From a checkpoint of a small image flow-matching model.
Data: trained on fractals drawn by 1,000 iterated function systems, in grey, 295000 training examples, 25.5 epochs.
Rows from block 3 of a small image flow-matching model, named by matrix and row number. Rows with one number belong to one neuron. Each number is 500 + 40 x the weight over its row's rms, rounded and kept within 0 to 999. All counts start at 0. Numbers have three digits each.
Before each neuron's rows are labels from the 100 images, of 14848 (inputs lightly noised), where the neuron reaches its highest value: "responds to" is what is common among them. Only what is clearly more common there than usual is listed. The data: fractals drawn by 1,000 iterated function systems, in grey. In brackets: how many of the 100.
# fc1: MLP up (model.blocks.3.mlp.fc1.weight, 1536x256), inputs 0-127
# fc2: MLP down (model.blocks.3.mlp.fc2.weight, 256x1536, transposed), outputs 0-127

responds to: sparse (62); two maps (55)
fc1.380:479468534528499534453509491455445523479505446459564493560563549449594507492543447414605447526508545499490411504535520521453477541467580431578517475456479485513449546492426550522444579462493510531565498456479502539541495459568451495490439502502486465479523530527532584471516527458491552529531519515475482527441525482528529518481556515486504533494528505409480484440558476556471477595484
fc2.380:493607516517543497505489440466530541479520458477504523449429510505481578506536515531540527498482502551577474481537461544514439501507475455515502484514524545443525487546514486453504484486510554556491520498421476485468531530414436458498566524526506488548526491513495456556481477508456440499396449557415492531468529519545436496525532452460486526463523503503505517522525485519472515569507

responds to: dense (79)
fc1.137:522507488460472525399513539559492526451526475480575512512548527519476536522500459515496437506506540432523552457520427435477523429486519575524504583483470528519443492460484538481550461505540564475462523479496479553565459495456519441551488541470535508537518464477536512462476518493483478447549456504538543475512557491531548498437573455462519520513525533481446500530460478471541507531445
fc2.137:522452531502478510539485464447555548511470528455508481468511521599535449523414538508561498555434501503476594468594466500505502507526530538444468536516514524509507455525515512511496518460566541468557523585506490541472539527418481497536431494564507546528567507453516486551512580475497471577414469522571548428462461489471532496495457528474505461460485474533538489538518535514512473482469

responds to: sparse (94); two maps (83)
fc1.521:531515551507436442490443529463444511531495516450394467508412460542549502524454415540457560474471489539525503468558536516514480527472512480482381410440492496493472549497540534535476498576493514453537524455435486515466562484563454462493478510515450518544471562489429519475499580481419595505488499561512490568466519497436509496529539494493506522497483469569559427501519548519541527502517
fc2.521:455488473446526492552485486533428504489477443531539474491506475545521488498471535596523579536451524452451469494444488507475463527577482475501521515509441511450526488496510402511431500504554555495538537482434462496486558537532572511483436413554549486463517511397482534561470550512513428431490500495500523480476503468483508535547501511523552465455465544478470493473495558518486512558518

responds to: two maps (56); sparse (56); dense (26)
fc1.158:490516492540485483502496534517423434527440462461542513467520504431571418458468461492444474510470504544518486469500493414529478480468413543518518457525513527439437490494491557474545489529518486515499561497468475509459494517558448587451444569465537420543510529497450435562449538503388481509445517497500449520550501395493498488505520542522456509496471486517547530459507536528520511535492
fc2.158:461440505526471502526559548537529547504541530541494390534517514493499536542501474439467451511444444504470500463473485528511512510482468448494503445510473437506421418447523513444484540557526483560506496492398474548466515527471511532541452536525520533488447480534481502481516437489567509561483493453542607508496438533506475568493503513470489532505540533488507525436472492505454458521538

responds to: dark on light (100); dense (30)
fc1.615:417544486467460412535508525471434450441467560430505534500520555501525484511492509506549528513492525486536529514514512503469539515476488461537488504487474532511461530508481506441411520458507507445468509469471533554475456518423535465533617538528452497580532556535503511451533418478549548446537581506518451542579564493444535403492495569524510525402507518515481524492454543490505513442542
fc2.615:491466530522541491538502481495541515572553516517492458521485544457500604467530457466516548487462460552503455471486515522475551539510504478492511509517461569543429505443492524508496428505544540542562507452485587493517537517474541432524444542460571471502535476551518489549482435480579537511543507522495405429536508429466425518557541500555446445552480522484464588541560514459555475446511

responds to: dark on light (100); dense (67)
fc1.291:528496514479463500510549493392486499566514486479547466502532482539569474540474463506512518430560486418468491493515426556416487511514517534508555588438543448539522560471418442519552449448470490447445515514492450487409532426496559445466433412494520505552441506435472485468472509522501594526533591445473478488466510501451491499549530489500511483454538462487504526551526519449513454444428
fc2.291:507505533571487549518455490397504486472464444454459509469494502460544514512562522497512501557563495490502470498532524480472410452478500488496500496501521488521479576404510552544582490557455544518532466515451500458540496455408474522473586502453482433516556512507424448514466480503542458459462518478453547517469519509534495526490565453529424481516553471477513489500453526539397528563573

responds to: sparse (74); two maps (54)
fc1.281:463464467483507484453473509469499457541522518494525517470511492495575477564502482520442506533479482513469458542491501474482510543509496476590512465506476479482506521546586518514456482476547445394535520503441527493468503488529471572465516547519523449484493456469496519482514449512468564526479483522410468541482464482464434447440519484436581596609513498512532518504478448518552491434592
fc2.281:500507493457508466497529487486513531447513449509449474470490439467456506562513489473559561520531452442489462506477475473522542500524456525516487502440472474544453475487530557510456408546564546495515474408478564535490525507566492520474479509560459539501489526525543504447469564495491474505545428488550551502440519512453450533508533436485511406433524508511508551540504494544497490503556

responds to: sparse (99); two maps (92)
fc1.414:485516503502488541550525448449541444499484492558484542504527454430519466610536536534527507455579481459477427519502491478509530548460529537457474468471460515518527485553555491453450522463529460454484509477558431498460473516469505502500526481527426461561555554419491490539562500481455548531444518481541488493466522422529555507463542495501491481464511467568449532528497548464543472524411
fc2.414:534482523461503488483525422501510501533537492489508508485560503581463594536421504543546509516532513465519529541519523431481480468450489470530454524559461508470430463493534424545473489583439492472588522503492591512511508515524446476526481435517479555541503561520567540556503506440475502530574467492437489453365417432574493464457442494461553500534535548548509525505522475451552485576505

responds to: dark on light (90)
fc1.6:486489545528507561514499522490513455503562511481630457456528513412514500587471447416463529548557484531500511461462451490497476498520488484457523521474466537449486455480464496463523469504413544520414516519547467522539431514447469487497574556443489444492456532539539509494451437460431525543426496513495512524527537552412489566459497460525515495543451515512494507522481433551471497497566
fc2.6:542535527524482498556506502488505480491552493460567516492540482517552529480493576401423505519502538558504460517492524451461495533509486475497589496560537521491452496553437521456501533589519565472567502509440541479490442493484467489495506424425486444518529458527496575515482485510476518489390471493467470498568491511452472482439472454485485516486462519575461462547480550468527493518483

responds to: sparse (78); two maps (72)
fc1.537:445472518494525474485533481525465535498452486525518484489615458426521528535464542432530460513547506476500553544448442422458517475554485538535541535448493604500489508487420465535550549500466492473527550454499463489542590477508453524491425498523463486493551470502556510485495451458533521520512454472524436496445536463471483499518516520539503504470536527578537462585516411490513501433511
fc2.537:464504549365475537519528501496458550518510558454439533499533443530469506479520533483519521467509555465514525542520466452497508452496539486530521466446458488414475531502513486470531572457484500527528545559487447402539501500455441505586593528554527502512484553588453399506508469473490450520392467474497505544467562524565562506555506511550475503541518421525406472486526544511484442474473

responds to: sparse (70); two maps (63)
fc1.634:418489533500510461511497461527469529519507487510508495491345507467483529498504440532537483494593498480502534486544478577522563492574472518510503506517529496500415430455580490539510464476531532522488513499516528528569496462513534487527431534455484542408461489504438553484530497510515454486503480479487384502540436468490564544542511440550485530588504475508535459463547483434512452442489
fc2.634:488530544514497466501432531557501443473554486507496484464499490531496518506485525468537514553417496488513583504484520485495492467554396505497468481474533543512444489477487491536522431480451448501494495451524489441448500453517530614451527462476503457488469549520535458511479611444419562519487492542525552474547602486438483521547468460530467478461462522418537458461501464511531491514513

responds to: sparse (63)
fc1.717:415529534501450490506532513404533491494485448546522507499430497489539505495473514545502413512552509593476494482529453477470535545454568504552472497546518504569528501523483528480519539504504519497432495509523485504489490471518518483436552443405500462525501509486479594572554430491528493520488522544513538420506447532600566508502542523445481491520533476445517500473440430503551476537494
fc2.717:523455481504516478468486447435522551578564570531427540536461512584459533517554529456507558517544539490508453528507529492554504548511500494522517506515520528464433453439548438450542522495477565567443532486461542484534437567512432476507538484541499462463531526527500488502535489511505528517482518569456569527493545491538435509490399510445497529507487520508538583471499486524461515557561

responds to: dark on light (100); dense (42)
fc1.593:507494439497503559556503462560498513487527438560523610499551422461502503525484520524564463485465544507528495486495500458575518482499500499491519531507521437481442445551445483544535492552558486461494567541540561593471525519459593524521511449611429438544552423504501462434517462508496463461534474354520435505506519470509498495497379432508492540524508466520523480490513476454531484494544
fc2.593:532471480454491488486490455579493541572504470531499437522435514449551525448425497481404499452425488549554440476602437557475478566509483533445541438581554543595591597522439543522527508543405517530546518472527506486471493514538523529475524500583472562487528574488484506459559531477515446492486425475506456463463449535496471478518508463488525456448519452471485483431564463483514522494476

responds to: sparse (80); two maps (73)
fc1.14:527490484473540491489537464525435540431490462501508458473472541510509501483491522455492499457534491456522403456502356441489495508580524518451455457509502441489511498527533574507440514430582461474549502484526570492541508516479492437562525577520544488520516514495507501480559521522529467515536455488498458472544481581536466503534487553513513408478515498525450438513467546519532502528475
fc2.14:530538518472504523491518472523498514549520526456489457477478490555455471494493531507476489478473451521497536595445486480507504481494474494506573461465496482433508461477497535526545521494564513527538506530504543540523491465504567586595486457483505548469584481560474538507522495489486481467541523477515460424487497467545503505467518511555572412482529521478618577531522559394500466507569

responds to: sparse (97); two maps (94)
fc1.268:474469501534475510525523452502517474445515503493482540596535549514476503497519496530486533501484472506442495478485493532492505405578490524551477553548439515492497526494510533420530542395507544537559512478511513467508504489508502559436550503527538471509449587543485493427507457460482504551520516475485557509512489539489562402514491573547474477531456461557530503579466504483570431486567
fc2.268:453550457558503454485503460440507518462500507492471538570490541536418494500472473487524496532480498433508456536456545508461477431503572456546445489542480469480493504555462486507506461428497512414534514460519490572497538543428516477551590473564553460396493528482522461491516548479533457554496557451503453479477525467537501495476527506470506503502444519488477524519499430516475554495495

responds to: dark on light (92)
fc1.192:506511496555491434426482468561484517500510550523538426552512485519503496503523543551504510414508598481515519535504562474428494474581496521482469487477553464480512491527608530503499518472549468537471532474467494561427420548475481480580527487565402525523454528475471489486552552473439557479473586541441512522553511540538512501499493454468447501586480467518474538452503521539509543547482
fc2.192:568478544431490497543499500475539515507498537523525465437546470455554551582547506504441503497494575512536493524471387597555501472519520472481530459494491455441485509504460470464550482466515482522525511533485569541528564476439543516541544525447510471457543548534505502515555511528507508524411463509404404526418511513477509510526513475533558502491506502523528500555509471550465439524507

responds to: dark on light (77)
fc1.11:490502492528518515526511495479531485563385503562526548487513506504486496509484500541485488521426456533530488538499543464488464515481489560516468571520544561537544525484339547518595536475530477456495532474512489568525504528441531565497501506469483501538515538544475536545538502486551496462481541501476558567481498521465505568504515559424511441520472534439520505593484522539540501475447
fc2.11:494493439513515493491512525453549511574511452470547526547457537480558535402496504536543504523531489607509475449535560393534478513389516503493483541484532531490477521483532534580503529543470503534501520575540514396561466526525491407579475506488457482522512513485509501547538520497518490453528453433483477496526523473563453499491490541514456498560470473512485399484479381450512513557539

responds to: dark on light (100)
fc1.523:510548491546501440469525466523556489533505423397516475482496520519521454528519502562454511446542496611529527558549546497464543496528475504531523533475439527517483491535502476489463507527478492494452517411447427455569518455437548498506544553524505511584589571500505464433479430537474577471498476583491555529536432528499536476539454461522461481489483511515574471448499547469454476466467
fc2.523:557456489452564452486510528500522519474492483513513522550501527475452493557438480431446519485537481475525501597416465548496516565531505466489513455452401439571451524489476500496537514499483527539524486513446506551541474543460414515500467531485496485468441434504507578498514546537482486543467513551485502449494497539587467502481486550454485475531496502530434548474497489494548492489483

responds to: dark on light (100); dense (29)
fc1.644:524495488435566462483530536533437450489541528548514457525516525438477356451471549431466467450489493492484487530490505454477486521420505545443464498496528504517465513551493475480519553519523507459544567511502530544561488536464481549499458556512524543510512453554511496519526499534458521518588475493508580447479499504532477543488478493549452464447486440509560451493465439505472464493425
fc2.644:526516505459452545552465491477524540496476569416472581510513491607480528473393591521512536473522485507513581500518465539492533428558530429605444431564430567550505555469484480512489560544521552488541530538527484465521477496543474463491438483533584558481479505484495525536498543472501516488410490562493497516515500446433489513511467588507444517493503450520520481462497560472554509512425

responds to: dark on light (73); two maps (65); sparse (63)
fc1.647:558525511542655486521505468522485536476446566554496507545563493534453463473416536489459487503410519518461492530511529485475511556460463542493448481413442490446493560465493505516528551490490563547492445480472505482462503505471487476529535462456522438461477480522475526551433479513478487519570497466497482463493531524438492434510484549540477458494560469472465478435588456451538494528558
fc2.647:488453488473429503451507491403532501527463471450416482507548473426573489429475547472525456534510466514413437480531475543503529524554508462485524507464503495485508592436481601537486496527512517500596435466457569493467508480504480462494529477493534603517491520548447517527531451527505547481527481471473489567504480517530550468443497515501499543505487578432507495505522580492476506503544

responds to: dark on light (100)
fc1.570:451514493497514496533511489493546471474495584471564530481488466442393443502587520488497406506524555511521531536473498477537532470514528461507521532498567525548506484457432483560486481438472524515533485484509474502546490591509526477493542446526564497505508584533417570471514506483477516539421525486452531569476565519552482535526406512580519530521476506492427538498460458498511503478467
fc2.570:573478521479473528458494528509524528464491510542570462501478562478549549462450442555536492467486539548469465449521500479507540524486551526551489531502518462587534532489527508503436503501503587394515504544449474510498557465443478517453522502434471581450515448441476442469529519456501449482448460528458520548470506486501476471526493536577522536491560447414481546484507490466536476453453

responds to: dark on light (100); two maps (87); sparse (86)
fc1.94:408530608476432499495513440533508525519519402483447491516507548540466490518468527477494487444457556466464491482519453519562551520566494460404457525475465552435499501561482570449554497562464514445544459478526607459541490514532445487503430544551484468538549518483493547525468493492467527502431498509463552521485573468565523574483524515481457569504507470439523482523508571512568489488471
fc2.94:532499510522442541448485445537513496495480480566513502591454500425474532422515581504509476451525556496476516475517591559549496448509494487496425585469522474534499436545500409515578460463563492471542524532490490483472496482488486444429490528419468498483468506472480404483499491503511472537439497490511522486507524486454570430514458549448535429449555520485470528466591470533469498510559

responds to: dense (42)
fc1.238:412520504492551551492483493526472516493521522528536514574515529502534495516413526526464488548484433573496476427492512495462514509491506437408570475455555484567600496486489484556435425519522468444503499513479545449463499532455568474537505560487502440540479493460500525444491485436485516575462534542492481499580497510499517497511541436502481478523485527512545528482493549541497481475471
fc2.238:456445478577556523480481429492477458580445563485509576440542476449536519529397504519567465499489582558521485488479526526485506534436496479545484478582556536532551448532547490485478524498525429432505495556503513506525476477481540501536514496497534458557535506511473449501450521537448512475562527529521439513484554588485494550562465533566515572391450516483504430483472464479554547373503

responds to: dense (77)
fc1.695:408514591477456443515464555562484474490456459455529522478476462516425456493529510466479521520485459525457475468488496445464456453565454434590499551485523464457504429429483538495613548467480421507463512532479516509489520479457475491461487521518444445479428506421494525521512547500464445463525516533493586501505518464510429573520548496566467507472446596500503498511484509513525478529604
fc2.695:514459492507511458484463538490488371480476437494500494555439513568507468572529401498510534506500545591457486479474437490513464481503501535518471423477490516463577529597535522537529549503472447487501510441616473480480572510503476523440455453465399482503473485530504497518493505471490513479491465457572537519514513509487494454497485537504517547539518493534544461412522503500493567560503

responds to: sparse (83); two maps (82)
fc1.659:544512471555528490439499511509501528490423466452494494492460531489510417528530463500495456498496484498581521456456466485517512546533431525523540529493487523496499501543441486459519597530551429498509547478601491406466453520469471563564536464491474459533535548517453467450420469485537521573524455552521480515497477501520476502483521532450478483546491500494478493461505618548459424475503
fc2.659:394473497489502441535436503539490538510457494455515429453492439517483404588561470502522540431529496525524523506528511520427522513469592468518512522472471536545519407421542498479509511476518505463458496524400536494571489539449508558500560511535498549479574463392481508470476453525516470471486578475458461483527547511491456468448465467553468433570552537521541471497516496542502572487570

responds to: two maps (99); sparse (97)
fc1.407:527514558510448500520525537562521470452559550465599475484510470530469513460510516500550465457525512471527463509527496471507543558493581434566601482514456484506544498458524561509544449476568529428528547521500520525439455500607498495475493504429532490533417479501488508465513494476477545478480503481511511438496495529478518500517480476539433549451528507510500465522528497495429450503447
fc2.407:488476538515502532506460521521459504506489479551427577520525481474499508512596539464469481497506484529510450476435530480594476538432516497520525497489483535470597486534415459533483518548486568493502507491528471503471442553489491535451417529470489579489531479454471569468428485400477489509574531552508462484475462552535573519497459496510540432416534483451610504491543559475522480554483

responds to: dark on light (100); sparse (69); two maps (61)
fc1.102:526489491441480489442508435566515479526471579515509469525482545498528456501551451432472503486441514540474479484486564595536530534509525465445519465511472514539449529498552453506492518437528499466520544480482462531502507501480421513555538495503540525500446449549493543411485564516466482472529578457550473528483511501534452493595441482508472491539561518411478500529488483561456442458484
fc2.102:518516423446412512530499561493528547482458512479509479435499461484538480489519572516499474465507559490475583532529523523525470487494499508585493577484474503471547505407558485524534511425444467499526528442498500537495491489423499482521508476486519501491561373510510499420459526431526446494537477497496440524495499480477559522523562531406520555484546457484522442550592497534479484530550

responds to: dark on light (100)
fc1.530:471539542505488547384537450449485521486492519491518563487497451542477420547524426436469470513507514490536528521552516444501541520563480441405548559466516480447476484488529545517438487437523529553491513505496491534504555490463494491493529471511513620496543533524500495550564471523494569449506526504576516496466566522447537519523487463467478433446478473453486511514578464457506416518483
fc2.530:501459529431481472481520543556524457487534573420556495552502411490563454522566527467521595515505545516431505525551487514541497432543516448515486534469545510491472525476576508465534473525543507465526528478555515457473525529557542521369453560495482410523466446538482455555526503479478479422474551486494488433434529509511513555562488518529553476487455543530511488558473489502484563476519

responds to: dark on light (100); sparse (90); two maps (84)
fc1.504:486482465542556529384510573539547441485529511495458509497479440577590517509576558552488462517461528572455492536506462451509481524592430520485506490440526558517494507506508530498517463466536540486595573450418533508533494566529477498453502529587473458477586531508505514417497563455449503514517508507454445440532515529476514531494497440468454501481538478476524458558502492503451455507491
fc2.504:496488431468387371477511456487526513492505500543495536501461507489545481535503466515521495526499590397523444580575439416509438405510541541485504543525461465429480483524483507442523531550534519463481491429459466499511489470586525529537512479540439461459494529525490521473476538471436455517519461530501440564494443543489456587494503516448463517476510511453457529523609487501470460488511

responds to: sparse (100); two maps (97)
fc1.674:521524581436482453487507499479506551429503562499481478557521460480458502456524482510501497477476488510473579434503470517511583548540385485498482492400514465391502576447467542527526503529557408484421527449448456461531521437475474578562527504500518560495550527498489527545487571540452553470505542510422503472543545542503521464547511476533450517470494481473520442542459511492490506523452
fc2.674:604560465467514484514512444586599473503532517527464495543580527518479463492473532503485487492515522499495512491444511496422529585479489504481434505530533576494507565499517460473508499524488469557489477479474485512460535509486582492473423518513533471527519478479535498489543455431519530493487417524481424496517542504532437521480525486491594542476506567527422469554526537457521469539606

responds to: dark on light (79); dense (42)
fc1.550:501509585461460473600496533471516506511484479486458492525587439517536512490518511441518510550498452602482545491507525556461522555485471476486534513485528502515486487511449555530549495520508536531568491485513547498467497517505477529519495461412505546467517506582531496508511512481539574430536478515526432498508593473399474518516529451551460532521537458507433560584416480547458434488457
fc2.550:491447520528467462532453535533527548518467486444485526488563488528513434481505493543422446461485498497551562486536492454486500605478482524493457464557485491473514576549527550559507464543579534501469513539458469468485492498536458475490458600505508472485478441518493524443448516499548483451537517491506540492546445461516467551508534519445525444506470524536457485559490466519575538551558